A small image classifier, trained from scratch: muon at rate 0.022.
Rows from block 2 of a small image classifier, named by matrix and row number. Rows with one number belong to one channel. Each number is 500 + 50 x the weight over its row's rms, rounded and kept within 0 to 999. All counts start at 0. Numbers have three digits each. After the name is the row's rms in percent of the matrix's.
After each channel's rows are labels from the 100 images, of 14976, where the channel reaches its highest value: "strongest on" is what is common among them; "patch colour" is the nearest of a few named colours to the mean colour under the peak. Only what is clearly more common there than usual is listed. The data: single printed letters, digits and signs in grey, bent and noisy. In brackets: how many of the 100.
# convs0: first 3x3 conv, stride 2 (model.blocks.2.convs.0.weight, 272x160x3x3, each kernel summed), inputs 108-159
# convs1: second 3x3 conv (model.blocks.2.convs.1.weight, 272x272x3x3, transposed, each kernel summed), outputs 136-203

convs0.122 091:496579591486580524484467408491473534454533413577608493462407463503471554392472451522614493488545494524538547415542451466502441477427510491574512516530497439
convs1.122 094:511438498494487417500515503561464519544414487476485419498463360488448414499462484507521473433627538563471542523526530433429425475469450438495547513499477441533522523569519585420469477452612555501532520520
strongest on: dark on light (73)
patch colour: grey (91)

convs0.21 101:423466470567509432546477463451489467474474446603520518477465500486482476495367535547403581493551465436504516484402490465446571458433516454530493477536464634
convs1.21 100:406455443526477484433478480559546495473457447486401515560362454345471450525500464445494498524446489525502482543452479471498540487492533482497465436521472451509454492528543449494521266528409502502498435452
strongest on: dark on light (68)
patch colour: white (70)

convs0.266 101:447450431526432491551507408419410543393507456480482475461370508404517421504484483414482505446469562514370515528573519524514407508416518456520472486447507458
convs1.266 103:545524442561415425481474537506483494514461532482471459498481429467474489579570553504463532498570490472482577574443505423430462473316495500535450591589386466453490455561435560531512442527388507450622523437
strongest on: dark on light (71)
patch colour: grey (32)

convs0.187 091:355484548489504594544505575543454529468549532479503493486596479567515505461436450474423589559541465497651495517448475523517453532456467441410519425385478613
convs1.187 097:578519489430548511515425454502546558526569422498603505458507563470501385456486627462492520548518466537486485484435493439461475539479466514518462499448482532515478488514549450430596463467422482571525461487
strongest on: bold (76)
patch colour: white (71)

convs0.183 100:501485501418504538542462498433525443427432570478548474489511491507459523471467485495491434495477484496556411467440493486466413483395432646551599527514474396
convs1.183 106:523511459394573470554509563551426467524482435441496465459447504523490594498378413476565527514546476607492564484475438488529546434480542594518474504484503424526522474528459469458450483515579491532446528489
strongest on: dark on light (66); serif (57)
patch colour: grey (89)

convs0.241 102:432496507537538544542569541573540563553503512511442493482509565425516432463388498481454589476411454570508564392476459475487428475512424535442551443473513411
convs1.241 092:472509534551476448468465530477392483509502555457529502496470485411358464462644554491492551463544452465447515484551446545437501447564542534399507517492476433521550489511549530456557503455470453505454514520
strongest on: bold (77)
patch colour: grey (41)

convs0.94 090:572450482479480601507376479487572438515519422487404487445491505522522498463574557492500585499486489429531491399524514459509546521447418400502570493395468459
convs1.94 097:472525513482600528552463501478496568470536569478548442540537520471438469488529472545502502455419479500528425541485482438667510507433375457458502442411438529461530510474529502445428529548466467447419546463
strongest on: bold (77)
patch colour: grey (46)

convs0.98 109:505530478413416417466503527472535438477493481465561476484519461497497467547544530386575416485439520392480509472467489528502504425558470517466439451461468520
convs1.98 100:479493495594350545450561441606409461430461529441392514518497454458423546527405490517442487455520426529468405474479508453395462507501476393533412460558531410507469384473426527450538450471493518479431546535
strongest on: dark on light (65)
patch colour: grey (55)

convs0.75 111:548560524498510555515489511349537468501492433430577466453471478466503533495470554502555528462455503449482491462453460462454438500456503528597589465340483526
convs1.75 120:516483599486551408505469509464429523443395462532474426480498436517498516502437443515445532423603521499539425534581452513593525427489485467577518521567515446512442491575430505508442442527602604521544551475
strongest on: serif (54)
patch colour: grey (29)

convs0.36 090:461453495504437484407492555538500498565482430449446459431595587456548483476500487474574569485448538461471417486537516507569466521439507576458503512453424432
convs1.36 092:596441569553442477527617573528487509475440518468439480492424491554595534471462480537504503502370478565539427489440442458385485548500466485534450533512486582468441448501465428514497534464483548509550480569
strongest on: serif (55)
patch colour: grey (30)

convs0.86 097:465565553411491511495531558531507482456622463530496475518538533478525530458484454442468586521557499477588429503364506429373488455474450437426523429419438455
convs1.86 094:501507496500542501484386494461507545529469520492535461441566473456403480488494451554423477497541365551473478516506518513427559490522464464524512478419453484498467428506537473415550523490521477494493529550
strongest on: bold (76)
patch colour: white (67)

convs0.143 100:365488468522506409538477524621455447541484539473471463503432483519502486469481579513461401447509443485528499464506448521472560446635524416521473480462547602
convs1.143 092:429478409467496415509420364468509557474449444521536492498490510415406492418537480541466447501474408420480491443479546475295596463510488448496516530506512433561613551512576545558423542396382439496504451519
strongest on: dark on light (72)
patch colour: grey (37)

convs0.223 123:483417596496405518500498504562485438450520472437508522498422387447470441528461503543544443518504542439515445514508530482552509514514515459486444508374535497
convs1.223 111:501412518507469499504477464460435502510520524561474418406511522486467540453528564609521444472437481580487433522411423503446493507543478535513418435517562540520495489524459632464516361520471475509542516562
strongest on: serif (66)
patch colour: grey (71)

convs0.204 089:481485493547508503537488556495472447427522541574402485466455509476439503442436489488381548408562489493465507469483448480455506519492491516485512437605583473
convs1.204 087:412527445523478476369507421482488570523541507475456499525375479453471393510413500461443473549450575508506467470528518508374506519539485571403476488508410520432431507507508474538423395516434482487534415437
strongest on: dark on light (67)
patch colour: white (67)

convs0.215 088:543439579458576435448534495449440557574501524493423517555520502527575417472487486500550535492475444473477502514475466397463450544511542459507513489564568471
convs1.215 097:447555407459454396431663474529486465526383543492503501500442490464521501412481526406482560462411531575486470492585490476438540499584488551433486511510467451517488399497386529512468515451532497538419539406
strongest on: serif (58)
patch colour: grey (48)

convs0.195 105:473448535404389467463452433450432440430512503407448466517518485558533499504518496463530464508491470418515396481433509556442506503519507581501372444421482433
convs1.195 100:515514512500503486521576470547601503542594468496512520494469483508505483473430463571464452456507442566530432489558451478455462569550488467486475483446481464485509529477408567486614546454498510465513560544
strongest on: serif (75)
patch colour: grey (96)

convs0.259 099:465501611456554525500486541529496414469564401556482499487609463495519493497526449488428513584484464509464490478456538513584516586422455489478652560458438520
convs1.259 099:518515587529517492523473490512446512486474462568578496405475450627485485438428510540472532471508428460378424553534411469396463437385498516475539577504579599436522544439445478476518517484522457534471605444
strongest on: serif (60)
patch colour: grey (85)

convs0.178 093:507524515501523445501524492431446488540545474529474507464483567507438475536497551400473484487471418442482544377414514446524520535463442564496553529442453586
convs1.178 105:488492491457490576422470487468444445503589596561472530542592445499488470474443504479485489466570460431430534481454534540468536464343465500493530555466535547434586520569528516524493448516558508506482397528
strongest on: bold (74)
patch colour: white (76)

convs0.147 107:402395475508466445389519536515471440505456533495442446555529409505496459572492483468531462552467531479518531443462502538497417511473576602490411489557439494
convs1.147 108:459523474493449521451634510503506500433544452483438524487391459489513429529416520436445521530442458523493406517499554413431425479496450471429500426538429468583470493521442470403579545506428528463680410535
strongest on: dark on light (80)
patch colour: grey (84)

convs0.9 088:491504503510480423485538382588540481531493501623455502468452530489498451571543478580515599444591452513437537558587584580429504537488499509570502547601503498
convs1.9 090:487486510425415568577527514490420433535529486496484473414439462456550535484452513417498584462489484566427486476535432506490444491403527463495474484414538481486471504490445418446505528529487425468427571494
strongest on: serif (58)
patch colour: grey (54)

convs0.216 094:454437483480445449539487470504467499472580461486478476472548458492497584493469545458450485508470484562451484439517495500555418546476581509555474519453463521
convs1.216 085:562475496536503480551531528433413433540404426511488577558414480501560496456493462399452530539485484446456515444392521491547475577431479404487408422529485496531423530507482470485540482466420438374569502587
strongest on: serif (56)
patch colour: grey (42)